Weights of a small masked image model.
Model: 48-pixel images, decoder width 192, decoder layers 6.
Training: soap at rate 0.0018, batches of 256.
Data: trained on cartoon faces, 203450 training examples.
Rows from block 5 of the encoder of a small masked image model, named by matrix and row number. Rows with one number belong to one neuron. Each number is 500 + 40 x the weight over its row's rms, rounded and kept within 0 to 999. All counts start at 0. Numbers have three digits each. After the name is the row's rms in percent of the matrix's.
After each neuron's rows are labels from the 100 images, of 14848, where the neuron reaches its highest value: "responds to" is what is common among them; "peak on" is the class under the peak. Only what is clearly more common there than usual is listed. The data: cartoon faces. In brackets: how many of the 100.
# fc1: MLP up (encoder.blocks.5.mlp.fc1.weight, 768x128), inputs 0-63
# fc2: MLP down (encoder.blocks.5.mlp.fc2.weight, 128x768, transposed), outputs 0-63

fc1.348 088:528473458519464555491406435426489562502390551525534546474432501456535543505518454534491470467501473487458429491467531509590474518475545517487541521569466506531529522472432567489447489453505441
fc2.348 100:455455467507591533511572532574532477527586510476485384469524547507551549452471455500429522540505517468500515563506528551458492501455514534448482503493439474453502441455492543542498462553497492
responds to: spiky hair (48); sleepy (37)
peak on: skin (43)

fc1.469 072:512515516453515492438543491479483530466556496509498531492511467436526534515442549535541495393580477539479586582501524547535509515475431506506449485535548524451469456490499478478535602574583550
fc2.469 082:490509443506494530551449466545551465488461551509492461491526482549530531530490472464487535593472518469556469424554500447457527482450587508489537499509505508566532490530516490555455425426432484
responds to: moustache (47); pink face (39)
peak on: skin (51); hair (31)

fc1.95 104:480475520476503490428523517514598486564546518507428494522516447553482526508472474584495529495446529554478473567466478435492534464421442535475542508444540486430579537508567527509468490522477501
fc2.95 102:547444557468459504553535508566489577447535484510455471527509529494493483537468524500540463423559544515500448446546542551464515507473454512517540501562486526561526503464446474483562442487517510
responds to: sunglasses (96)
peak on: glasses (76)

fc1.589 108:577480470514452511429443473544553452458447481570569452544521472498485476532573423519557539526472473528550502502487487545521447495477544497498484510471576514488467493553507544490458540546493473
fc2.589 095:421545558492487517510497524490486552576466521487488519469473497498536566487434548444435454488527543503431476526491509461490485505477503493454533508547439442493567525514549484460511429437510507
responds to: spiky hair (74)
peak on: backdrop (100)

fc1.704 094:478532457514493506553451565483447483486529442425533504483431513490466452427501470588500444575465538455464490539516444471439457470538546515510497448523522496528536483521422491518492470452416526
fc2.704 093:533473460508527507450474406534547588480436469558526489467547539545482510521509532446518521410508479611547467493441467483535496495580471514479452569483477495480468524509569556433509540512522468
responds to: sad (40)
peak on: skin (82)

fc1.700 114:415570502509479520466545498484609477517452521502509474546518523454581460440471443502423553511501509511495510497505526474534505552498534529479456560527456410596434511501522452489447572525546522
fc2.700 125:594472515487562483582486549525418522460519480504490515459498482545423500514556571530603420531506475514543494496533474515475462443506452459525516471451515568451528540483436554520573419457420484
responds to: beard (73)
peak on: hair (95)

fc1.276 091:492474520534564499464508473485421443490442543450437506484491477451544507566502487589504523484442504461416515498502491531551468460521538527474503500525489430480559502497481494532485500507513495
fc2.276 085:499525448473497467610409494460567529509499489522633498470476523484446424492487483445485476458519447499565505509514502512436545546469469449478513519489484434585452557479478545459501541515467564
responds to: pointed ears (44); sunglasses (32); black hair (29)
peak on: hair (34)

fc1.180 097:440504515506576465447448515453484536516527448529470459549454541558500546533536505579509480490454470517466537598514490517545593493577542516482486520487511477455521475467490479534410516486476466
fc2.180 102:466563510515494459515485484473459525482516497494517534486533485518451460522519503448531533437558548477554571464452466536528446465420584511494568455433468498497434529500492571512496534515492476
responds to: spiky hair (59); yellow hair (29)
peak on: hair (68)

fc1.126 106:507535547462541534512476507452487566570484461543413472484461487461538467525577458516478460464541535496459546507455503495486499494482536554519477516482559500514537531442516464502569487504579541
fc2.126 108:450553512471469452539516448473534437408435488538601542466545546539463477451476512485493533520499419536538493469496502463489541521508559488535488478461496437489511549490513468447520512505436489
responds to: hat: no hat (97); a mohawk (86)
peak on: hair (76)

fc1.475 094:555455539581499474514425485468479525458455547529512491518451468569491454547524468522535500497431574468478545501433504587505515493541549556458553516410548481466524492481497536445480577542483457
fc2.475 092:495516553447466531499549511525460521520533467506532548434505555451491564532446493569448497486572403511506400500590491499518526522479512478535507403587476534495473468475522527555537487505427470
responds to: looking left (70); surprised (57); glasses (48)
peak on: eye (46)

fc1.725 122:494464467576497464471442473425514457431530548474471529433558435527423496525546534509438512430523550514486557437534534489502544477477493540460522571480509520512455479540557541513500480434523557
fc2.725 118:501439509507587531514449536436458514527522491595534589453472452495428419573567501515492472517508490481441539458529499532503514507458491565498499490483505489477478446509533480520552475489453507
responds to: moustache (69); purple face (37); sad (36)
peak on: skin (53); mouth (29)

fc1.515 107:514511492521491556562559461490482466528476486494535482508552493523496521511488563441455469473499463509463527465523464513476527509488557494520510418490522413423506508486536482523470505424451513
fc2.515 105:515472551451478510478457527534524488473500520488438523489489511486493451518530474529555560507509573494565453522456529543498478522502420522474498519439578596591502523504454484462538457516518464
responds to: a mohawk (26)
peak on: skin (56)

fc1.29 122:508578492507454439549530540564550557499479475481499452440494556399522461463541530521497447567534487542493448489484482547491446450509489523529527483428512462560441507506452479470522475463441495
fc2.29 109:494485443510554457504481417403465415433523538519530507543511443569469499524456478470527581473438526451482573547546471497542523513527501462471511507590489524474474519452569487518490549529551476
responds to: hat: no hat (92); a mohawk (48); bald (35)
peak on: skin (84)

fc1.550 087:499541539435491477517507509473468489473479491508486509443520519404480493459565490511520547512473475456492487550523517414489484540488488565524575448494552531436486477449572547453530494551468442
fc2.550 093:535456520513531510596546561563525537503495546455527512521487505551587512512426485440484502489483496521443494421567482570511471544611490444521425568547502451460509528490494466554516584434479426
responds to: sunglasses (49); glasses (48); surprised (31)
peak on: glasses (57)

fc1.726 100:465466493447495527493446460497506524556450486509496538539472468523605513523459509489472488504500494509512516511444494472559576554544480484521479473545531546452567478461553521447471497511509567
fc2.726 091:467479484542500460479509579589553540550508568472508495490475493538502480463546517505490516457466490431525517456476501528563467455495524578447480484482552465396409440520527580497504518430470448
responds to: spiky hair (77)
peak on: hair (96)

fc1.742 107:537536559473520471561422460502459505585502512488445491462529486555462539474500494523541441504533467513421492541489490505469489431454438514463426446486455488492498522521561474555580477454543501
fc2.742 104:537502539494501483568521469540513577441496478533549464525469605549502503522532507453495479507533480445537564470487562537473461509468511601554505492480566478504520489517430525453476523477468509
responds to: hat: no hat (97); bald (76); grey face (46); beard (46)
peak on: skin (98)

fc1.111 089:456529533504522550546512483608476548573496481498563506474560506447451492556495487463509488521464443564414487498454496471512493425460469508538541478533486477490465533528483467409476517519472471
fc2.111 086:537519501490423451540453513467494435483521567536432510542478494549484453496454527489505514429589504474592574460526420514522504507506566509491449467518469494504498485474535530588496463450521529
responds to: a mohawk (26)
peak on: skin (61)

fc1.745 092:504492581478522505551492438516474574553443495479484509494535563470517498504533458429538597541516493477512474552440475483438508463462520497463547461536494502459549452541469422443470469504494467
fc2.745 095:484455463583581491453544486595552516511511491470443467556486456542440531456497487518515454518534475554460459479514448500526470438473535464495494542497561532431530522457413532532533554480495552
responds to: a mohawk (28); white hair (27)
peak on: skin (52)

fc1.371 076:544544490400545468430531525466539479509504485438507552478512481469513513458522486519481449563501424508545574485487527458505476467461491507469453490489502462528496442542489466586483552499542530
fc2.371 076:581519541511518511540522527453551511441535513496478461499518529472556400481458504466545548513523510512462446489506487439501547522495550470558540583433485500421505570479530487465512498436497538
responds to: sunglasses (64); beard (54)
peak on: glasses (38); hair (36)

fc1.711 096:446456461538379489473520481454462537479482520501519442435527507548595517465544437504533562496466489474468540471486573487512496509508590560443504456528432496425524496486522642481509448487486469
fc2.711 096:532525568411517521515462477537518429467465489467543470508566523512461531465439507491467495498501525488579484534498494563498500488452508478444487561528566517518426496467520471519439480534495419
responds to: glasses (36)
peak on: eye (26)

fc1.58 101:480478410559497478471593506489505540473484467505542407446543520494482440496504482532470524574546508594517514544467512512477484503533457535573490475472473460589488504536453530541509523558455415
fc2.58 094:517510550527455536528455494520523491538469583509439589557499447473460530529496512494558476442535555437497508544487502501513494440530539492478539506536510480443479457571499461513507424492553539
responds to: glasses (58)
peak on: clothes (36)

fc1.352 133:524554465483495477489502491508573490462532561527518516423506492548456493525564458482555499473490480450476482542531562459473439505484499582403520540513467497543397504528483442527475521538552566
fc2.352 119:521510511528493503523460555536549497567505421558506476490502472488484464537520511607605472515550531497434420456425475485482525561484470548517513467530470535488566532561455486543454478470538460
responds to: moustache (61); beard (45)
peak on: hair (54); skin (36)

fc1.84 092:532464447501461534476500523519493426527597567562509456492503563519556453513489483440456370476499460519639470453518499552479534506501542543536457508469467571560435527508535485526548527489471480
fc2.84 094:469544569560531498559528390487473553528425410454518504488504456439482538506482545544500593515485537492419499474527473454496515469540476512529510468505528446453540473480490570484437541515521479
responds to: sad (55)
peak on: skin (89)

fc1.40 097:493512548595468560499456511455548472489507495520528497512527544522468466532561501469549399512441519492449535448521519587456447582513452558487570501526523489514434533459510495566527530537474495
fc2.40 096:508477471454486386477538485572473476496498555485475482472520437459506548485460543534514584475538459540548470565468518461501524503512522423510466519496485505452544510477472500474491447520531462
responds to: moustache (48)
peak on: skin (50); mouth (33)

fc1.499 088:471542591579576462493463467459451508534488547489466482447520538487496460502515484465528532480477574476455520476522562513473468525507465460443419479532514506516495500547488446514512548515523460
fc2.499 086:576504487414532516510520480452468478439515504544584492549460453480455482503464525545484463419520489570537519545520506526531511538508543570527527516515478554461535472464465506467515473463450474
responds to: sad (41); surprised (34); grey face (34)
peak on: skin (78)

fc1.508 101:514487540549518574482497462500540487462572508466508406488419509485526510444528444471592532486514503425459475498508531474477410491499496446436475492496505576468498518477491456530614462476544438
fc2.508 092:508529452463500448532467523510502501534436483577478555551561493494459494558508509522422445486499443545518530460540476518527539485471486525549531495499526427508536458546556499525451454557473569
responds to: spiky hair (58); blue hair (27)
peak on: hair (41)

fc1.191 124:503511484486514474536448519502494449480465464503489470517550526505439385460493503562534550575441518486529553558470590530525463552535457531479494485547506556510534509486419493436493523535461488
fc2.191 119:508496565561532606537458517487513483466495498491487517548505466472519501501525515549471496510562550535482374519536482509513504497482517502488537493509519501497494474498494459478506441449495503
responds to: glasses (35)
peak on: skin (64); nose (30)

fc1.762 105:505534549501461438488459493482550528522475457546534475471439463593456470559574503515525499520502503492507524401448485565531524461462531446501568518445554505441525484564511509506521487578494456
fc2.762 118:514480495503519531484572504539475508477513505424478519513537490462520511473432496500437529532507479521505472582559524505435491500529415531536417498540459519539427572457486482512507526380499527
responds to: earrings (60)
peak on: backdrop (100)

fc1.377 088:425498474511511462409425474548469532500554567467487566470547524476469543478559499440480555442497494585529461463536517474553507418489525491459538475451490564547460510509432524438514550544494415
fc2.377 092:469459427484518541535530477490567524501450423542488474494432506528475418473520512514527481483470513459445448503545520541456521550499492521525521521504517496566432499511523486527533494578504530
responds to: black hair (56)
peak on: skin (80)

fc1.231 100:476463475497479503498484577594474519483473488531521507589464516458444486511533525470455485496494497497425486505432537507520510505483385533518501439504533519494501530497501470459517526478495429
fc2.231 118:508478530557521522464518444471496476527478484434456484422532476533534530509518506512555539511502490498566520513579529534538484505495625474508463567472456465496517499497531471516484504521471523
responds to: a mohawk (56); green hair (40); pink face (33)
peak on: hair (88)

fc1.629 129:512545536493541486493494532482504465588550440419546496490453497459475463490537448485502514463462467588462558509481521509515517544495511416401519472537396482510434499579466527439526472498482505
fc2.629 125:484481399470464488496526489519468486531458567559469504434551511478487529549495482575506479529520501478473443538511498488535508492568432457499526533490553530508528486422463481515422461522504430
responds to: glasses (41)
peak on: eye (80)

fc1.116 096:462506479472556501520485569445503510421550418482542528447430526516441444531490466494450519479547463511473416535483482500528448425531507484550445546481452472445477482575487504571581447437494445
fc2.116 106:439483537525498442506465459535487483453491454432508502445538558510477485456520574422508567467506524509573440464517510559470454502417449520492536581448571484546502490488536493465433542500509496
responds to: sunglasses (42); glasses (41)
peak on: skin (84)

fc1.676 121:554533534449442500533488472473563529486495504483446516475524526515446544492501547492500562471516560494493495446490403417548546438500514478550519496527438519491557550522469474491494538493488469
fc2.676 112:488495545523539570473450515497503503555520564496468508515447514499438502471457533502411482454468610456522496500458494493561540421461534474513493502525459472508584478557463541495558443580469544
responds to: glasses (35); sleepy (32)
peak on: skin (72)

fc1.70 085:439562582545514537545477523516484478509527526529404488553420514440500518472494458509584520548496532511493474481536474491558509513445455499549496526518472504590548445547542491474456483495424511
fc2.70 078:566479468478526469458534506436529570465479472516575459493515493481555438483476553442401472475506478521520562498458494467448462426528525485479515509530469462437425466461450446436481584503524512
responds to: spiky hair (58)
peak on: backdrop (96)

fc1.143 112:505436526522540491494473522490563453483536467553466521490519544550561570521517514483503532521395576498421501435458522479449459486481487565429453545535442506518568514450524497537573476471510500
fc2.143 109:478466489597475544553458514527507488493447520437487499429501473414496395525469475471543485483550551558506532540559503522545564530470481538440512451497485471522475491547525528460491528484486550
responds to: sleepy (64)
peak on: skin (96)

fc1.144 085:461488518532498426502480458459521532498501425485489487520500546480504501513564535553471531489523453508524543519520503485549524475557479477555457456493490445474533572486534474482549499551481533
fc2.144 090:521508518510513521569529517524479448511451529558542457480499526483573482494454514538543485531435517496502427498437450447474519535474491530467518624454490497494450528551528465529407519448449458
responds to: earrings (57)
peak on: skin (56)

fc1.613 093:521563460465461558483465495482543511460578509478615447523487574536462521504456522417516491502465514521501453521475518474428460505460528529520450518544583477480509559510500425426458450520463566
fc2.613 088:486446511492457515521424538544441503495446498438471409443511538444600522494464457536471418518548584513457541571460514466556493456562447557492490469515472557507510558449458479505461491517500488
responds to: moustache (75)
peak on: skin (47); nose (36)

fc1.661 092:477409453556508510519533453539521467502524454497497488452430502447481533513482529496519489568514445539458458540551591511561483471537503559559522560537468501475541480560513519441553462517455512
fc2.661 086:480472457523489486424482547487516470498445577490453514474606549534505445472490443528507502507554481517532511570467512507513491543479460462475536446487531504573440511469526505542396554545485500
responds to: looking left (61)
peak on: eye (88)

fc1.534 093:538446473494522493518538518522498503512507448506538533440504517470503571521526522494520450543519515621435571497485484449517500518455508499460497506484508513514467512470523537512536405475429440
fc2.534 089:466536483476433464432487500510534497504451481463476456635482418553553480468505505468454515478525520528579462504503528526471519461574546544527467462526497427538517492547493467515492598518508586
responds to: sunglasses (94); blue face (32)
peak on: glasses (90)

fc1.688 106:494543506507522513556496554518481483398510417510468455417558543514523435446479515585471495484573562492514520452413489480485446478446462523545497465489480523535597495478501504471493511445376441
fc2.688 108:484557482513486524560461529579486505548500539546516499475493523586504522477459522547510529468516464529535507504558474566466482498501482546482487505497514511474455453458548384501449497401470533
responds to: hat: no hat (92); a mohawk (60); bald (32)
peak on: skin (43)

fc1.200 119:513458468538533543458464515468554466492535509508490488436566565470447490448475447452501423556495495510563557504498477505518469451434510513541461447506473458446489538505477543550456475497511550
fc2.200 119:540452517485468565543500516481597491548467459444583503464525468495538454557465508476476474509505461427496460408518432511460518505480532451558549500508479429487517562508523582583492490448489531
responds to: sleepy (51); winking (32)
peak on: skin (100)

fc1.445 101:448508516561480477496507495450500533558578478475479406542482568408491482449484512485475455467514482518514457484429494486532510512439466470559451519483553498563511451473481558474522495483392469
fc2.445 094:503483416511556547526472497559499435418467516545469484439531494564520508537494484516548502509456495452478535509561480437450489474507527493493580481534439560486451575516521460523469523485496503
responds to: pointed ears (60)
peak on: skin (39)

fc1.292 106:481555468558547545459542469476474571509562525533494489560523523539474494505500474512540467537513548530507550485507463456516507541476507508485519518453496458515469520485526446461628524424494473
fc2.292 103:498506564505523452422427505484519553565506542508469562509570506549568498607467551486497502498512434555500488455492444525461457493523493430508459552447489528522499449510546508494513535495504497
responds to: looking left (66); sunglasses (48)
peak on: skin (77)

fc1.272 100:486505523498417533476536609487504453545491526552511496514563594388533465435524420462470487547456453514468513627566488494449461523529489481549544482487522544541505504491469574553540502527526522
fc2.272 115:498512493426523513454472513488499520531602513531461542555469490470433563491440525518525501463565489511492399485563466483484580519477553423425551461476496539493487473478578489485484468538472529
responds to: looking left (87); surprised (38)
peak on: eye (100)

fc1.373 095:474552542524555482491563437595494514461473548495555423459528505539498507599567484545516519564438450506559506430481514572540440513524524468494487416555444538471491484503425481489493439494487523
fc2.373 099:495436435505512479503518557477505504521550494481419521534472547477495518486483517447488428489535545513515479475518489462506522525428478476447555560467637503482581475503553547539478516517501513
responds to: spiky hair (38); curly hair (35)
peak on: hair (27)

fc1.196 113:537471514501615556468561546493494477487502501571487529502384478526511553503546543535518442543424576487475489492480523492449517411533475554553469548486503503492512434473467428452492561551483509
fc2.196 115:537458519574566535400568451560456527511546453529483473483442489462446525534576485508549472473512454501470428494460462482511527492506465454526509532487485560542468450453450518457502561461524533
responds to: moustache (42)
peak on: hair (43); skin (38)

fc1.618 115:458499542529488476514500488464489444536531438475503491471565472494465505515516537492489506481531467583508465550535546606553469458543495451510518465546477513542540512425518492475527539508436536
fc2.618 114:527492544517529416473497497497517507525521477489551498468476548486554538532470561447497463493493468480507484488468465516447404436501476485427492504434558463453439448480541566463494488472525450
responds to: a mohawk (36); bald (30)
peak on: skin (63)

fc1.223 083:472483473478530558553483500516455529429499484513534531501570498455491490565492578523469517416510501506483525575507501525567521545556505456547517566456542499456479472483557505459493467479566498
fc2.223 084:536516442561549489474516527526574485493519510537494500467479508546475456495456439482569489587480551451538497477502454496455523501446460474453546428567479482539454494497467465499531518473433518
responds to: moustache (50); black hair (34)
peak on: hair (63)

fc1.732 092:566541523522482517508539531578539496508500626502489475507520521536465506532427458525529594516535516442504475545543480514469519541539453463568469571489462455547517523491518489494513430543487500
fc2.732 084:488428487534445578455449475501538494460550493444462496580496492449466426474512491526493481480482486509553561428405565480506477444419492448528539556492506550475482478412422581469544457491548487
responds to: glasses (99)
peak on: skin (53); glasses (26)

fc1.375 099:472487566533372544465445444547496471516466488575551453489531526428437449501483547489505515424496547525472454510492506545545501511473472499503563543539554480504480505472520491446466510474492538
fc2.375 094:530503462519561440547538515420530573531503533479467505478485480586528553505545449541450478539500464520541553536517511476545518462494560495489467463421447502513489471525525489513557516492461451
responds to: looking left (92)
peak on: eye (82)

fc1.435 082:437546498562508561441532417573500504454480485497497490492525520443466487552397470543448496473534496565474501483496574537549454438465402535440524553456494427537436461530486511501487539559537505
fc2.435 073:490470498507516442471490589359525439505493494512549494522513519542549458489505504504509476511451549503460501534446496483495534553523577450589519509492476551527520572504519533494528510436511508
responds to: beard (66)
peak on: hair (68)

fc1.55 099:465508542527479482482494441530499491527510563435471466379533510494533468431499519456436528461546497485459493594524526507603395413481480477488494448557459451475496510453498481438485443480506587
fc2.55 099:539528555567443527480531481544419471464511513456512504531450512491531515465517582497471514471592556509482475571518514534520470499526551460477456394523564565412471477498411492461479509499468499
responds to: a mohawk (34)
peak on: backdrop (96)

fc1.610 098:558580543515492512466443540479555518472500554479451499451504509509424574482489436520462484520520508463433423507481535465499474532502498558502484441508507533415546468528475557470478534511477510
fc2.610 096:459453455466534506522559502471467595527537421485495532545532517568563548581472481515507482452495485516557503468532445539491547483519497440485502520471470432535498538465527498461544449507521435
responds to: looking left (68)
peak on: skin (57)

fc1.592 132:420465510473503440504567481466496545491495525477450479476508445507405426479475465538517517463527468552522505543534550522602463483482478517531533525480438498568511553508481499530556504522541537
fc2.592 118:571460459439452506491483512437504601539503506520522503464506514466469465565440495527492498469534534471526468431464462542502578571481512527542510493452541484558491489511499460512518453546422493
responds to: beard (77)
peak on: skin (89)

fc1.595 080:534488462492487518443506605483553490480529473423519574520490504472515449519521545595514430478545506547527478566495533507516487513511488522499557507464460477485444412569461464523443594507444518
fc2.595 082:437494513534511493487473605529502515505549534361462514529521518562440457430470447518517503448505520471535435531474469467469474494475500506515534523516482460482515489532535487516490491485542499
responds to: black hair (31)
peak on: hair (41)

fc1.174 097:533424494520517476496539544514524488496473444521544460441485455461567556508503527547467422424452498508437453465547480550499487463477400554480538593492482525487490460489501468496454492471509576
fc2.174 093:491468521551456462501456531481360553538493497443532516581525514501491472495539601525550532553489504486549527497426489541470465539491452446508465540493543563523467534505469507465472485525505448
responds to: sad (45)
peak on: skin (89)

fc1.573 101:484495491502418542533470465538515463483525504494480565586474430544475534553491547576575527507459510515508506482530488496392465515435515452538506467545543503460517464511491502473423468493496541
fc2.573 100:425500499570504434534458558531478522426509488456391544534472519490505518491473532555594540517494571539524447479518498456464580510491505501478508421492523535519552574466484450539501550547524571
responds to: sleepy (69); winking (31)
peak on: skin (100)

fc1.559 115:498443472503525498506517463481454504548476545484449596503481505557507524467607507534538514463517516481485569488468498505439436420472519512505485452516532589448563553483506511479505512440485487
fc2.559 124:471510495509487505510467557457496486493516465530406522547471521521532524469526488487595488481508498499494492446483561501467503499422479500421503476539551517546516484428479561552520506472460472
responds to: sleepy (78)
peak on: skin (100)

fc1.402 095:528344486493442500550458460478455518477475531497510434510578416476503465577452488509534525500516500554550519458497522524463527516486485510488561563472490472461478536483555481509497581531540517
fc2.402 097:505532537479625507560443451466549478512380524511486534588486514552486474506468494470488511482493518457479479499552519483503540463424464534422483489515564504515554484530566514505411461559533495
responds to: looking left (71); surprised (49)
peak on: eye (87)

fc1.211 091:546453541499521524600460484468509492532445459446468546489539502473511494475404535506470515508541443425493466498525521511475470407494497558571508539508471519519523522546553468510515480507566519
fc2.211 087:540559485449563485467542545562535522521516505484470441494495601546548477438505543497577438543524460495544482517478554525529458538486477492456470494516555539496471526482505526437481452477527490
responds to: sad (56)
peak on: skin (76)

fc1.280 089:564501498454488538567481455495478466594586517506478493534524495538510490560524484511532526463415551469561471574474469448438529490507499456533530411519498538509555506495528513500444478454473462
fc2.280 095:429463516543567512500512540471523527408416470501550518539527459490559527442536491476497403505511462552488462489553514466507439555500544551474493558538446504500486566471490504524511515560549498
responds to: glasses (69); pointed ears (48)
peak on: skin (45)

fc1.1 116:536519534418522442497458533555441487526548466506518498462532519451460458492523516542549442481572469569548500471485441497472483472474427506509494417400487543473559529495455510468486446505423554
fc2.1 132:437534534504481542493567528434541480476446492487493492580443495479582506507499504457394537521449577470429537553516563523491524541567604447507559548582542484532419477469480468524514539500554490
responds to: beard (45); orange face (42)
peak on: skin (99)

fc1.206 089:479547557495445497545517533475460479495508548477485479521529498464454470520563483524529570442513556505488515500441441523414431507591457537468476509454433462429486458493511433551514553486516518
fc2.206 093:485524460543550501398481533492505475491568576430507507463547485557530526474475422512519545450485472453543491597483508538527468453530525467497464520443556457466431543485461460533477423483477465
responds to: black hair (30)
peak on: hair (41)